{
  "train_examples": 195000,
  "image_size": 32,
  "horizontal_flip": true,
  "color_jitter": 0.1,
  "tokenizer": "word",
  "encoder_norm_position": "pre",
  "encoder_mlp_ratio": 2.67,
  "text_encoder_norm": "layernorm",
  "text_encoder_norm_position": "pre",
  "text_encoder_activation": "squared_relu",
  "text_encoder_mlp_ratio": 3,
  "text_encoder_qk_norm": false,
  "residual_init": "none",
  "optimizer": "adamw",
  "final_lr_fraction": 0.05
}
Rows from block 5 of the image encoder, named by matrix and row number. Rows with one number belong to one neuron. Each number is 128 + 32 x the weight over its row's rms, rounded and kept within 0 to 255. All counts start at 0. Numbers have three digits each. After the name is the row's rms in percent of the matrix's.
# gate: MLP gate (encoder.blocks.5.mlp.gate.weight, 512x192), inputs 0-95
# fc1: MLP up (encoder.blocks.5.mlp.fc1.weight, 512x192), inputs 0-95
# fc2: MLP down (encoder.blocks.5.mlp.fc2.weight, 192x512, transposed), outputs 0-95
gate.411 090:129075125137143183149124152113192114079124171177133122048097124136138127152148095103127067100129139091133124097118157126140139062136147155091135115149103123129115152142145057124242135066171130128110155126116168136137127088142054125130171123121099152126108193117143190095126134060124156092
gate.412 111:152130126110111080112104028137127174129074172167120155089127072111155130110134120155116128204157150103179180127133101066127110127134121061185101097160157056164134159138078086134140138136112131100106137143135084123087129155157144156132107131125185166132091120143174154136164176162109148073
gate.413 090:118130137148134088137160135102091127064122159133137074107129127168179091072177103128131133176119065140156118147164181128121156141156164137126158149106096120113066131102100119127154107122103126115090132098094177114115085061088122099253136112062134135158117159095127141132172162120153088161
gate.414 102:064151139128100128187115070159107159127163141088130152147102201152150144086152136121098112169063130085154124154171182190199109087121123177155111102119136108074105055128127143100154129107132138142131106114139169110117155055137235136090126122126179159125112100111133124125080156128107138120
gate.415 106:138127121128129108114121138116122122070109180231106139122141147142179125155185055125142079166119141123110154148158131118092119146129174114174137177158158137134161182132066137147183139140173166172151114120141134144177168092102151170103164153161157093072072080044123161155091149144093149141
gate.416 107:127134130068153149062148105137127106069119128187113126099120096118147085125129179186141148153130115058161126117142123121151164181155084101125157141124139156131148069119160127129177131136190128087105183139116102110152127126143110098136087135132114108136211087110110114124082135182143143126
gate.417 103:098130142113114124129107145131128166132148142127136098097092120107128149147109194100127131130140122097133078182195090178092101109216069127142137154045093127129138094125129098128121138158072148120129217148104115130073112088143138109128107116181117096188132123178174172129169127128085090154
gate.418 105:075154171101069126123104130132141148123123167147152138159145125110147149052172074125177129133090151118137151140151156056128139110149127140134124178079130117133120101142129128092178187087166099134151119128188184124075153014113130161072132157078124165131108129126074143054123104148064170156
gate.419 093:186083121185144123114095095139191134123142140127126140091164158119119128149132093102127127151154158128144124133065111246185137134121133130089088092134131181092126110106162124127140089135178145109100188085142007128167082145116136140122108115161079116135094118146126111084127138137120126122
gate.420 108:157148158111112224093175062156143229126147110106115139161127128109109074158096125083165133196131156130118166196083148159164124104133119111167130169102122106124121152153130145136131123168117113149121189130118137145134122127097082115174088078102143119108170148093106139177124162161115157127
gate.421 105:133133142147145146148160132183129110188117138119123145125150110130119118099138155161109123021094109062175115100127083152109110132127148122118120050177131123122088123096114132196120128107175111176075137171161104157181106145122121181091178106159113134073175150122110133140167142094117121130
gate.422 089:220105118140101093096164140099122166127095146122101127164131139119108200089097124124213102127184121157125178106154090121125100123122146128103145104099160100109130105125138168145192141114096072049114119101117141110134097136150133114105130112143124143095122133167071198144129134131112128120
gate.423 108:165077126119189155140099140103104111108160103126148138162119095098131077146070199134175123135120209104130176098130150108145131116176117125119125117107118073098127099135125123110088139096131150149110098132152087118122085115098097118172080108130139122126183102163164125147152123135122130120
gate.424 100:127117163094182188114091119161132112159180120147133106140114138138075115056069153125101141124128123129122138144071109103227124128118132119123144088144093125122154175135160189187089092156126183073125128107129118175122134181128117155155076114120066073158124149068152116197147120146127124121
gate.425 084:075139119171101126178125075144159188111126130128107140060122172056151143111125120099103145169163087146119132134123136154097121059177119125172096155146099130151186128154095109104153127140086118197131200144131144083131071068134151189128125158184196132136146119128149076195162139127131147111
gate.426 088:152102128184097190167125187121162131113172142128127042104077163102159047134096127101136119091066134097054131139104126156110139179060143107131131106124141133126133153097191095126117077211128125138198109170098196095162146127108133126146110120084092128120154118100125122082129119086162120160
gate.427 104:149100127124094138131158161116059184107138123151114133169142131193150107105082138098132137129189175132042099153146128043153144146133102046145170105161107095113109160118202200176154119108043146087083151123125129125129144134157133162123160109116129213149109172157102112129129134128129146096
gate.428 105:125128138124102114094160050081104117133169148112133092144124143128160118096165144130131131114089119141116152116112103100115114147209102128113134143111107131127121136227107176180126112111107116152119120135194150093124124053130129135118118105163124112105093143199145143164150197085097083137
gate.429 099:095139059162165129150119091093159102137133136078130115127152075121131071205128161139120124161077120137078110116134125139166159153111151177153163127112139106128096110134115142083099104137112150140023134113076067119112130126184053104134119179154177139089102132130230164130067172138101129129
gate.430 102:075071132139096167126134127125091175171152117145098149121078141099078098108123091160116124195113096137118057123123138101113068106131120141157119087148120105101121184169159138108122113079157050119130128130105069126153146146164126164116102131122119118078081144195103128122130128182121198125
gate.431 115:152120144136123122145147185189137147166126108170160113089160146111121125104102122131107154146120115122144132173135182133164176117120140254105119118107098190079123157069118093024115131128136130199094127126081129119051094097143114068138143127130141159150124140151131109187058062151140131146
gate.432 094:127130117133128123180128148134155159094133149126152064164138121126141128129130065148073121128172129128170132124134145249154219122119095126128132193137128203110101115122101105130141104136121154124174129106165087127141126111114072128136134134157150146152129143107115151132148143141105158109
gate.433 109:107089128111067126166106112123118120160106164120151090095142129132127128128148159088116166067115130133124101116136129132075157140155142137097092112122168139100127137090124123064126127129140157099090159097135101061150145139128128117116128168122106098142056126135136200133128155125118194083
gate.434 100:178131074125135169156137157099126155097078157110140143114110134043157128125183140149130140167154125125160123126111105097109075171158129155209108101119046125148087121155102089131154137137134130142108120147149103141150123125147134130075021110124119188107142173076169155161149126189153132117
gate.435 100:184105124042136163161114165128211140087128113179126129167152108138132091158113161154147153175137122122104145081118115155162131114138122138121127100158153137084155102113115093112124125190132115131161129131124143119090042153200099126125095130118112103121185131133140117145101130097090131165
gate.436 092:130156148192047157152128122104125133146122161118151081183100180084132110138086123138115105134072132152121094190141163043178129104128162154124136130157107135171090054216153111122094168082130050105125147116131135102117164127153165161116108186141131103172122100136128086164094173131119155122
gate.437 098:070121128111156143105156132141117108102137123170144124117161185182166062068077105065136063192127097183086064077091094155128142153176136134109121135117120127119027059074148132124143115127129144166164148101115110117140141079118146056124136103102081177124115127113165151097124135196129127169
gate.438 101:175097073187076187140101089104112087128174172165162126120092146112195160130118148139185125096131134192138134113105123109125178095184154164161155138120099128119141123128138118142114135144144120173154123150105116139118171169123149108111130132085077148109090148122156119050127102128128129145
gate.439 094:207068131134127144126104125121144128236191086123137102185172174131156118121127158123110132143156156192148084122126131119139135088113112127125211103143089126186138124124143110160153140201093161131203130165134108145105088116162128112174097121118165136139129122121155119184126124107100173117
gate.440 095:130151174149138085097132116147157082128148125204137144134126131123134031142105124062148090143161160101124115131139141104150102175100140129152151093146069122161166113118133089148184127128139124141102156109097121094109131096122168164032143118137098126112131125049098053138137171135077169096
gate.441 088:118135119084114117127139039155200175131114136168169103116103108140138142115145059061122110140202126169116143119113170110178117089175089158119118121080120129115085107091117112129114124106122158176094193144122116071144106112112152093112155198158156059123121120080180147092084108125064138135
gate.442 096:211093133127124153134106122140143135110180083154166124126139120130141145076069098083135133064117072158128157111146128129144186137055148122136142126166118126178115166177135189063102165168137140123174139133113062139133117122118136084086130108120116122146108175146108130165151129118083153125
gate.443 100:181138147100119135071146150073125135164094161042151106114149121088105084126095122150123133105136157127118095107121183122128130123150178113149124127149126147054109111122110126187099127127163115089164122103117080141122132094120140119068131104164076105172073161148133147115158132069122147102
gate.444 090:133114116114111142139125115089116171170151137110118058079155145135103176075113078127170135156102132136153115079126118136094088152125105096107127138073156130143141111120207145145104129163126161090123135088117136186113130184130111157068144128136088162145149164147113140101159159137136087150
gate.445 095:057128105128110103107034129131127120081127084175120142171134139160110130127104154142151120114120139123172095126101117092124174170132105190107067100126103138092135104124160154108090128124131148136123146122157088031103126104185093084148136097106119121166128142171143092077120095090177154137
gate.446 109:128133218121137157158111093141127124219128081182157117144204187092125129134157147124109126127120131110153112089110176092125079108090096178103110165205055131129111107120115077130080155126174122161140163125144230140132129159176123091069116088134158142127112182071137120172128161126091146125
gate.447 101:121115100140149136171129144150125125168135068178119150092144154113143126034109132114142145137176149076133127104111171114148054206142159132122120132113144146148133090101110141228078141111118126106114123108168130135187183132159043038113114177083112126152118115148113132217192133100136137121
gate.448 090:173124128038149138163125127145132129102110124165151188127115141145128164139076130117100139130121138132150144112135173054092101132115146168160118093124111135051153136078129050137168120150127097022111092037132152138135104137172096099119165071117076136112116127119068097145065102133118118144
gate.449 103:169144129144109150128148133113111152131129150156128129154105127127176115086121141112117088145139161121145184147112082120090126137186103037201169168143088134138122125172109139159163128130144063125195127198169125149139128094134140097172138126147176094124153124096050209123115144091132090129
gate.450 102:101128113126106132136153206144097134141127093096132108114155154152146152126127157148189134108106055101155129123132126157144152132159148100132226149177058141132125136183137127134128131132116114150135103110101073130129197090110143132063130101123147134118129120047183137083142086128125096177
gate.451 100:163092120127122115117085113045175118138078132145133099102091148122154170120167148149113103227166163139095231131113123120107038124115049128142066141076114165154087112137118142114126127123108090118067134134128127182120156083108112128090146106128097150111107132216166179127119109113111150115
gate.452 095:144099144106141154121189086129090180146129146138156164130045125073109134118188136119111101142115106139164121098108109168159107134111138072104176121134119123143115171149145135117114127129167122147120170143137103161139096147091086154118089182097150142097157186107090071125162139131106119119
gate.453 100:158108086090127143128129176137130111037198134092101060129111117108159083132137127102137108129122088128097120137153166105211191145065077120140127128124117158105158114123140126132125127113148113138168112119085155151190106192153168179052133184111177138161159155161107136119142139047129113067
gate.454 100:160133111164149103165024105127129210111151147087144115129098125103163179117080153117167122121161141189157141211129120127128138127067112120201176160094157135131109106187140084113146116109111056145171153118105050154093130151162156133114170106130101131067119129134100130116086076120122159160
gate.455 094:070126124192106167119112192137113130102130145161131106103089179112155130091146110106170117127130091156112102146042123114086159102135072172136129135108124127087131139101122130196127144164107134147090076144148073127126106175215155079131102109125111196119104141146162092142099103126125096135
fc1.411 108:164110125231093099174118122157133166084192126136164125120158140213132143137132084187144090173139144126162158132137103087127093066133107132119098123100155092152133096108131171152102127179099123161111164121052192116073114181141107094153130186077108126117138154097133168119136085150131147128
fc1.412 107:128114082120150134022133125158128127129125123196143129181131137134132130061138112110138116187128117121095110115116125080136089131188159110188154137105127128166061115119130130183161148163149168124123168113099123117129128177117170133146080115077146107108129182175199098087145145126140119132
fc1.413 104:117048167166088107185214085133132140092107130042108131068092128117141099129163133142129063135168140137151130157167143097147163133152119148123136160209142149046161160106125102203100149121192128153129085096130126131160069083131110205115117105205134152132152135223122127160106149083146151141
fc1.414 089:154116138108121123146120124065127098121119136196134086126158107253142136118128130169130143126130110135192116122118099137140180078146124108204096128142133184091191126143142148125112174135138101135097121132113134143093145184149122174137133082098133091105134084046119119140160125190067095138
fc1.415 102:131131082179099083212061127087161120108153117164125149077150142157125110123123142144041118148119151121127215188160154128084155127149101076127097139156105088129141135143125122056097128156071129124120138172125142126140106142115131146184091136139091124140162109142097143163125135096118117133
fc1.416 105:125130108134163120079150169140119126244155128060064114124128082149139088121157111121131140143128110095126147199211130159105114173178133128196125131128122098166135077134224091134134128125127169120108125152139166150121126145100124117163136174142165097148077133155170135102126117170180116105
fc1.417 111:109115096119135110138154153196124066116100104114109132131128116111142123138177111130113149119074149105115163156154100120180099191133111151107123133154192124117159104186129152102112127073195161124142053115143130154140095180164181073078143121096139141116157129157182081130129140078127129102
fc1.418 111:122098127142099136124130158106097088111142153173183090112122161121141132152135168089127087068126170165171080021095103114100114069104094121053127166116122111092089172083153142150061149169155111124102051109121093068095116185135120145118087084108118094158145135081141119111173152122127134111
fc1.419 093:154121188119118153092128122132078144115113110122124156100132104080173068108119243122150146142130168119131150128130122136122139136156135105196215198132110091165131135137124169176117087075105101078130118183112150144143141141139178051121071130136163144186132138157163150136095200154136112123
fc1.420 102:128127127134121173118096090075119125135128121154151129129113148118124126145134162128146081127219130160099128125139095074132163120147134170141128167184124079073174113141142100154127137180116081128201118096124111125044111153118084198164108096119181096126121109085155167145184169132093112137
fc1.421 100:159131108123188116127137090056118144132124121134128122107087128104127184109160161177095108159143168165178107142193122124130133189098145125089120168150120157120086112159119120130104129153151096140090126069130115152107140055091112080118124126108115059167171147111119157113086146126151128131
fc1.422 098:195141113142149174162132128152106191139084048125159110136130134157077146121115116135140147117112086129169095164122162175155151192102167128148067126125125141123117102139127098118096118094079127174143176131136132187091179102093112089083112117132146134127154150108193055201117109097131144142
fc1.423 104:140152129074146239125120142114156157103117104129112203149152134171128109144098176112146120102155075206156072180120135133131148111115116117117094170127126108127143079099093133137139170161153132142169100126078156148171094146085098144133129131116133062102158122127195094136109076115102074102
fc1.424 113:170123123064126070145160175183142208123124124131196123138110167121122084157083143087081107135110128153145106127103142133111144128047137110155142092092100131119134075067153145137108163065127109099055117184064043139104128114105169125085202145126135174093177126070138092153136125112119097113
fc1.425 097:097136121129052175105106085152089133151009085073110110138077134111157099159097136116093129097184168119133111128163103142151211124180122165129177092133008114130206157094158154168123141130089115159117105119105121124105139211152136107167101089141196114109119138114139152113134106142166132148
fc1.426 104:086142077090130105064154127089147111110121098105105080127074185120093127126180105123184117110134145056183110086143107074102173141126121151161125129152129094148074110158166126130076132128125123090119148136124141187148074160107147094163137158167132129136116055137128094117148178125140102059
fc1.427 107:074112146127177177123123164138122131126114121056125126121154135150185105186161138150103123167141101162137121107170141176124141107124132152129081074133120127106128097104139133111124084094154169152137121125126123132055117102133119148044175147124148144155154122133096135171123117195165132130
fc1.428 101:154173187151113098106125166164138155129170163123089073132157144115168153142120105141165114136139136105126175182109129155186055123132130127154128080122187129046109125069113163158141104089161092153152118139126149169155096153107120158178122131150101158131134118148150123165091192121074153175
fc1.429 101:127138106111118128119103088109079139105199144104122152221173117077134097135126166117126051126036127093144141083127174143087119141126143208149128099131091095109097075127138123144128126125135142139103163149117150117077109150120141223110124164117106161141135041123182121185152121058135114122
fc1.430 098:117060169137051161124059151085131107067065083099120130095204107136127124122097157121147120135179137119127129088163095111168132185121123149134159101029175135127152117213134107111108114134079136120126118123061095136119120154098129057138119096116098177146128117108144153087173049143135129156
fc1.431 107:154162108161108142113153129113164121141078083114066124175102134137217146099094099166148113125083143096139133104136128159154120151125171117148136105123132092129123133116158164131043115116148125128118131150098168161083122127118151149136179126119128115084139127125122080169186184142168143132
fc1.432 094:149107112129116132111109097102074099140119127171136169141132112105152086113170128136141155144100057104133020138094103048138127151128143126108144130116126146132161155139115120109132154124155125140148121126147187138085152108146246062100139107137139121122137178153136166127123160147156124214
fc1.433 109:148154077217131152098127086125203112133123128100118089121056152114123105124105148131170147086126124118057141072142141147169198201141176123189149142201103165177091117167172088129137137135072135131116153107110168157127150170204110133132128133138102131089133094109104073175137127170121154138
fc1.434 099:156119104122144147100034077113129103120156095129137101117150106119103099084129161137127121138151140108102176127128192107096118147130208168195149066107086184113096133153142144135137125093096122105128047119111087161177117113123135156151104138128133141131141114108140162077129160129176148121
fc1.435 104:126090158110095145080146172122175126104135147140121152153149145155121122177085177154102130180152043099092111113111146133103169133087129134162096127129136104134123136153167126240078077131140098124097130178095174134067132145125110183123128115082128116103117108137139130116084120174125145157
fc1.436 093:122141102132108059184146130145118169110148126117136141113145090094092063172125163118060138079116132076128093143102135143070120104072125098142133125141101141124120144152112130066095082136175116134225138177103123155112227181107151120183137149146086121153148097126049105132080122124133117150
fc1.437 103:130113084154079151142138060101130133122143182094116141078126138142157138107148110168107103099118115047112160126118109169120133107193077123181116134172191091129123120206105023163097141131075103093133124114126126134146150096154127172158193110105119131123136129101177131156155105127116138056
fc1.438 098:106128132134119096170120090093130123097172185099132123068108170152119125164106098102116122138120134060175114168138120212131101125062056100185145098085198093079163133144064143184166133114119116118119084112158150134092149141170104142131087131113140133138102138163091128140074108122056168097
fc1.439 096:155150196097151124137189174116106152118131113148171163141140135150076123136113113095130123120127120120117126130133143101117153131128119130125096077175189134098141123115082180129097119108157072136173141126094095127136073131137112097086125154129124110125114091077118074146081139103090090122
fc1.440 089:065126077185117134178117151134104126130111142125135102143131107118075158126141180123151126100127115127083147122073099040139151132156128159134128116058132110223140082134151070152070151121183126047134111157129159216128121091135164178121096138133138109089146123141126130126139150067093163129
fc1.441 098:137112142082129111140133128137137137138213119139112128112204134065091162141165089118060151146144121122133166179162185180111125066158110104106109126079202100131124155079112097127129128126126076111065120155128083123133061130084139142085149165141194127137172144129097128192148097132134123129
fc1.442 102:139192187128116109076179083115129059106148133114102168151187079144098102115155134112128139123113121101121116091085167126208059159173132157137087126153199134173120156154094080148117138084134209111095153125131142087136151127115130054072113150123151159113139099143101094125122169130120086117
fc1.443 095:126122112123116111117148000131134144105164146139137200192123100121194130153132154116053109058124165150077101094104122082155149105099104116166179111110111166071135204131096122126181119136128110127152101122063132125096119162116119152128127121112091104080142138131217193149097129133116153141
fc1.444 089:120130068172141120155076131195120167085170138126138114133123101095147049150158127104102130141085134135123174175130117109085169141104101105150169122133133066144150135121127087154064125157089122076136116111114133162098088178197164139152042121151071156120166157093148186138112157139105142126
fc1.445 093:166125122143150157118074096129092048080086125163113180096144106144162111128115066120125129161121110138141121145120152178156165143124160055134111124158111040149146134132118130132122114135113114121160150140164078124104109165138135100110083069125160149125098103128122158107135121138126224078
fc1.446 097:169070104175086118123121106042145133112142131178142079079133094185099150125136145131150120155054152115095121109099140228115123106144117124114100156187153158117133130184107067152129112201124110137110097121133109129163079114062151091161130148111124130131145143097133137134172098101173098078
fc1.447 098:127139134085162145094134044126115161102115192147107160150224083112091139114132109149141117175078142103133124134137104181155130109212134111072108068118137116109171118140089186130152123131128131158129157100076132112117158063107121076137127118144057097080129144096125138126136130115103109120
fc1.448 099:125107138159104116149071078129128127140069145152148150121129149083130173133068185089151091185122135150075062128134125142173131135139123132137132154151163137131107251125068069141124123135134128188118179090090081106143188167119135036132129093111084115138129107072128151169127103116154211117
fc1.449 103:166128105087145156101138131077132173143162138116193146174138096136146086146126144110124133152127045193165119123124055176073126106128202090121142159085111133106190156053111175126136118086149137159102161126123143127146137111121186124094161149131094112131067129108096125149121169042124134139
fc1.450 110:141126168135114137092132130127075184113133131123157110063116100129131071122127115180109120123125186122081144120112134202137183128136100117109118161135103125118161111097126107129112142139091099094138125095083118127121147158116123144100106072135144175143139096080170127179122156133150208100
fc1.451 108:180120103155129098136112098077122165145139111125126175128063188125128117170097161123127097116135129097174167134164171130119082100047087202110043125046135130127111114141126153201144138128147159150150109174169111148078069139123144171135058135128180130138094132135112175099132118128158145105
fc1.452 097:164125144093123159104128185115142147078184015103122106158093127149111100097136148071144132120101206169076051160127155114130174153121124092132148150112148142106128143092160126100182112147093114176108161092126119133200128163084133184136118135121117139124143125085097151118099063129128096113
fc1.453 097:161156170093107136146111182134131095166104222100137150104111064130093171069135107141151096125115145083087169157119120125108126121154118103102144087101177084104114180230093136121140135145141108128166103159134115123109127121209113173139099150157126138138105124090105146128134162127143129127
fc1.454 106:179109176151117131137155125139119133122134077167130147220143140082077156149148158080097103133112131088138125081118097066224157125063136154098132121144043134131118122138141140178131100184146131165075136189140081187118133080018125124128131126224114090120116152149145095134096118131120129177
fc1.455 095:149128140129159052158133117125155150111103124108159144170153153112200175168116176161109092135079108160150148152130074172127115159139107140068162165056107133144166125143175155123088081129116104080098105112096123110144097139204038118133126152176093109127194069136114146122125098100116089157
fc2.411 101:062121151137122127122052096082194113147135114151178106119134104150140112128105139141174192118156093169073126117126140100122150112170139132129150123121159129114119094170126064128110132133143113202120109141120128144135139091126148130121123099146139071171130126084186103103081158169126147078
fc2.412 123:076123126147114170192140103134200165117141142124170054095122129146108132111090089167114083093143146110138105149097132127133178135081166161123141130148120150153187124143155072184122110139129107116139117131118142157118104149189067096096124091061124125119091123032027087225119197142121128150
fc2.413 100:117090127131100091099118136171192125086149111120134145205049166105119126093078116125110116131142145146065150121138088129100071168118125136109123134107177135091130093083128124167105131111131125058155131099169103068151176144114023078113070132120091093117097138111215103137150103136120101166
fc2.414 086:140175069125084137095096128149134121159086085098108167128108130137171126133152137127113123138103154117092126199121158059161153148114162145125094096128134132127117121144153144107064246090045129159122133143116118162183111118115148105110121130129148208146104125093091165084115153171000114094
fc2.415 090:153141112114127128128127065131132125138124137126049114163182115104126087168137162142119134201128126013067134129123075058141109119123131122112116123142165074144113177106120149127098055096071114155106096143140127159145158128127126101166142130152117123133128097181127072110161091130205129107
fc2.416 097:075150155128139137191129106154136086132155147129166113116111150157134172134137151166108137142108138168074159117036102129199161137125150060122100092115053123129129147116108121160123130110163150103113113124143129134126137120141145152165093071121088130112138123158122163122150085078047164133
fc2.417 097:140123101102138167116196137178096126133156125120061111117200099138144133094141115121059116068173135122194137113085170178105084136108147151125061140128100136117177085143222075134060095154149198128067127123098155089107134090109125150118099135158126116136163102151099130163156134139125142134
fc2.418 098:142148113145130091152175121085096130181114156154255145130140158066135139101076140137146108144142128163122137106151058122135160110128131159128154176139125121181143148126127095116126125134121112124102162151147116136118133121171122139131154140128176114114147143194140115132121128144087106146
fc2.419 121:108127081096131073086143106127138118092134127126078184099183143125149116107102131185180157171089114155219127082155107148178116180176153144185179111123113129171134138156113186155107160091148104140129203135157116133133115138205154152122120131126100163090048129095154073116146140136104172078
fc2.420 110:146193116094124136144128112186160130140130125127216168145125129142129187138130121135138148128168151093088144134195104152117209104122124154108142125143143145086128132130118141133110075128187070140084122063128047133154127110153132140127092134137128111175147145153095194133143108129091096200
fc2.421 101:151113134152129115127188106182159134178170149126233136101145166125138107097136105127119131184041112115138120173149149096116129101058158165067110090152157129122117133119114024141142218129112122110139098146179129129129126154103112130141051135147076111127096145151085181101140128114110131085
fc2.422 097:114154127140156176129122123127110180187125182128243171104096110115034128040098160121119159158101124091131121086163122122150175099161118117150124107151122130078095069147099111129124163150034117132107147141100083084109132177146159126105196122136142103104157080145140135123158148165105147131
fc2.423 096:114159131174138098186106112156131117146150177129115126070124140119182199122125171115182122135152080096107106122130138135136126131085123090141109102145161106122128139126146174152133255137158112142121126054161144107120053081147113127113136132129063130137120145128117170130120124193093166104
fc2.424 098:210093138196157083123128148093101064081108107082242130133180153202101116136135129151133132185153079149170129168112142129152097140123158128188170086160127109146159162118122107159111128132131136150132073075114088153143112100133107149128096112130130208099180148090134153116142110111205113121
fc2.425 098:106126177135184092128101125154103136126162133105204124109125130126093135101116116098130112112135215127103109098124127152107127103118133121124107099069147104128125086129094191076138101155094111031115152141132128040127145137062115072104135163108129133099170160185138141217108130074126059132
fc2.426 090:095111168128115119143140150093077139147187163140006133151112148165113122104123158094155153171103119106161135100181108049094063148195142087115120107121181130175175106125123176124174148134132146149119179123165137100110124097079138176131178154129150131151126181202181148128113090121088160178
fc2.427 107:114111155059118094141109092119096130114161176120090119160143149126129084081148179118127137136140127120097122071195131147129081094182129098175103112126154122132188106139131070138129119117161071135090141128142169118150125129101119115203127134215167164230130131128158157146120117199145167109
fc2.428 111:116176114151073123133180138103129128123123123083000128142090099142162152088082193208161092128130110188173113137126114108109108131133083128197175125153130115112100095131090145121125138114141147052130103128136128130106184113142157108106128067137112201128178122164164149119142074173084131122
fc2.429 109:109146131111112098131160093131069079170115127180123123121137107112134168143100141164101176080113166183146090162130123118169079152123086112054164126094128103065154091077051175129120088135122157213131121090128137187076107120081110093109138073097134137129145127091123137116142100087171148114
fc2.430 101:113163174129081129157116149200111197103053156066135148149133130141105115105131150093127192147168071096142119133161103072129133117195108138152092155149130136125216135122096122138155108149118155137127114097116167108097153117136124118161100106128195141115151097112160134097130119130124114121
fc2.431 108:148122095129156145153224159124134155132123113130130082067111135154070175156138136127044132121144136097136142121165160143130171105117151141097101145067127132125129137116131139108141107112130118157132126128177022056140101131140086125100118123123081103131163195118116215107121129047067177152
fc2.432 137:133138138123127125046134138136106123149122114129097177107198151093125105092129144108202169169128132140168124129164073119150101143184121146215137134128147106126136156176148174146113139112136112105086128116122143147131150106152159141143135150099158158105123101125163127073122142164070145134
fc2.433 120:105127140094136134128116134080087128138167176189085152131143116151159160116197084163023122102117120111183129142199123077104169097102050071107142063126088148130108097117063129107130151140136133125094159146153143110101079138106098127093114184151136143178146130132132161155172106123189173151
fc2.434 103:110148142165114152135133102157144165133118142094090115123121125088157098154113135142117098084116161190145147120117106204134116102125131121144140208159162092158189140151125086168122162130132124154138172119127141118119130119134078199178114110148169119198075067157116118131121069199159156130
fc2.435 091:128110140104149130119208129130126165124105125177255139089122111128149104133122141129130102159176084220165113124221126164090175128136170145124142183141120032122121068134182128148126099111129154165113099096179104117112124112124134150097151154065079091138111175131148125069131149131144167116
fc2.436 091:103057130127175131137116104148075098130133108111090102143129084186145148124130058110128177172119120126116112079126128109115159143225156110128141126124144096196179081143120162054155025126133121163179126142150135035024118126143076067119156145121130123124132126105113134117152083085206164172
fc2.437 088:131163161180130165073108154061120173112118157116140138090128089177126113124128044151141081123122133142130147106141122199133136144115129134124132107131137189134082138154156092187127166169118132163070130143087134135120153114120130184074092148094106138056108148228137122149123177134000101112
fc2.438 098:106127057082012124147063152094127111112096146164127116135115101118121144078161158127144077166112142130127138105127132081129167112132134123079127119184117072105151155163177095176092206129137112151115133154118124110148169142119174151115121145076115165125109111123134088114104174090007132119
fc2.439 097:142113124105133107076113138137134111126140197150201101177130106127044104127110092139157119049166089127128153144107117179129105129164160128103069115130124097142136143109125094204170182121134159151087154146089123085115120129112166176137112125089142131117069047054088101188125107189147042117
fc2.440 081:131150116143108116125162096153100143149137134109129219147149126175128157091112091172137142131139095111131134114160099157158157071130154132137115164118135092152128174126134096108127143128170149168087138127075133191140118123176122034173125143172199146125072117172089160128149138131000060106
fc2.441 080:105140134132093143126116157120135125144110111145136114174147149146129075117100178128114124120142134136143132205138136127158165140125186129140145192107074158088142141160111155078135067126118125135125065097130128171096134128172135047119116134130131144161083061092131218177092116135236124151
fc2.442 102:137133114129095121148118088154121129154136143119111138101087079063085134101159144112114125120062128067136087186158203119123152163181130109112119125150102213192130153138126177111143133124079098231169153112155117132074121115076131140108043198136124123177136172138122147157131139115071132128
fc2.443 088:064079123103132118119131131129184107105118139146142072120030092105111097132121110110171090147139126146172050148127130139098189099112162149143134105222162099128136132128127160059123169117137064132161081103124082135171135137146145119129161140084088125190128070107129124127096176134184135086
fc2.444 102:131084106091154129129118157068100128126167155173116154123094088113167061120099055112124176099154099137113132113209097156107132154188078208112122055095128189092136097169144081227168158130204181144110090140107140147135123152122109147105134161103160121136138119175175124168151110120137160150
fc2.445 110:139130091116117118158143224096131129104156158073068138128125106135122171115147125124126100091155128112096158125126110104159117062157078178124119097112152130122105123150139084100110141103147126091060160101158217043184153148137088208171159170115180115159152124128151171107143127095102135131
fc2.446 095:131123138112129135120108141122127113117130129115026116189126107125105143170106154093153115108167121159131154133146110158132139086122139124122125120140090145091124145125115123134113024087108133129082081143039172143139110135114157134171162125154091113124125102128137132131149098127255110164
fc2.447 099:115143119069133180152121153120153123169105109108091155184084091162121239120140134076120134128151118150119147164160139062124148111128130157145118145197103139057183116127077106140101102116166151142140167105216109101147126144204117112118159125126108132093159115137115191137116099185129172100
fc2.448 091:138106130135128103124121114112135142106151103125083134176084152198147154084109107201116104133134095181145127099130093080141151127137191115163101133150136168121132151124140100139111166079137172108149109107077096085239091072044095129124141142074134122065125112155156089113137059135189079136
fc2.449 109:137148118149190146121116093072068131126103055153173154172188121126122145140115106185104128129191113209118106146111153083128169128144098156128135145111101106087097188122156090124148169145102138168123129117068123152113083107110129112127128129137079133064137171118133159117143141118225130109
fc2.450 077:153133162122129061111085071124136106114146142188229103136089154142158108093100132152127131184136086125129155106128081164166128174105100133124155108143108120066137133133120152106112255165085125117149133125096131080127154132106114119130153130133147092134037126126182158154140167201064163118
fc2.451 103:135116169148118061119094119194113085146174113185054125145106119077228068144134098184120147146123115099113135150141071145112128125151109123143171130145122092163136130114126137177182117098132101109074143141177177091112127154092079201129095170082136139125106119129154114118156187116195135128
fc2.452 097:070137149119130092120087129124063090153111141166128118139121115144122141091152067153084136114129113134101116157103124114209074139170186150173104056125136137145125106144109110103164204175194196147156176198112118147138097127078117148120125202117140130155141156111158214125148091110145166073
fc2.453 090:134155143100122080127117151148109142136134131140108156164142131111197095120139069059120230100169154126145136132142162094099131074167130129114121105123100181088135115085092027105117116127066139133121106110120154100129085163048092097170127161136130094103183166087131155145135117101162171120
fc2.454 100:134160109173042128115030140136206151102172114118100106100138121144128129053115121187145124153083125102156128136115129116119107094080142127161119155128099137125112125182111087112149120073139069153126175128129165124167150128157117123158049125174086163171212132123118117128097084106154171128
fc2.455 093:076138115126180069132120105128139121117164087129213132106142148146113162138150114173110136099103164156140145095186123148154133105076123124126140165080120157152092160128126094090172070107106106132121114142125128191113141098125131128132130137072109235126169127071104145129126184122031144106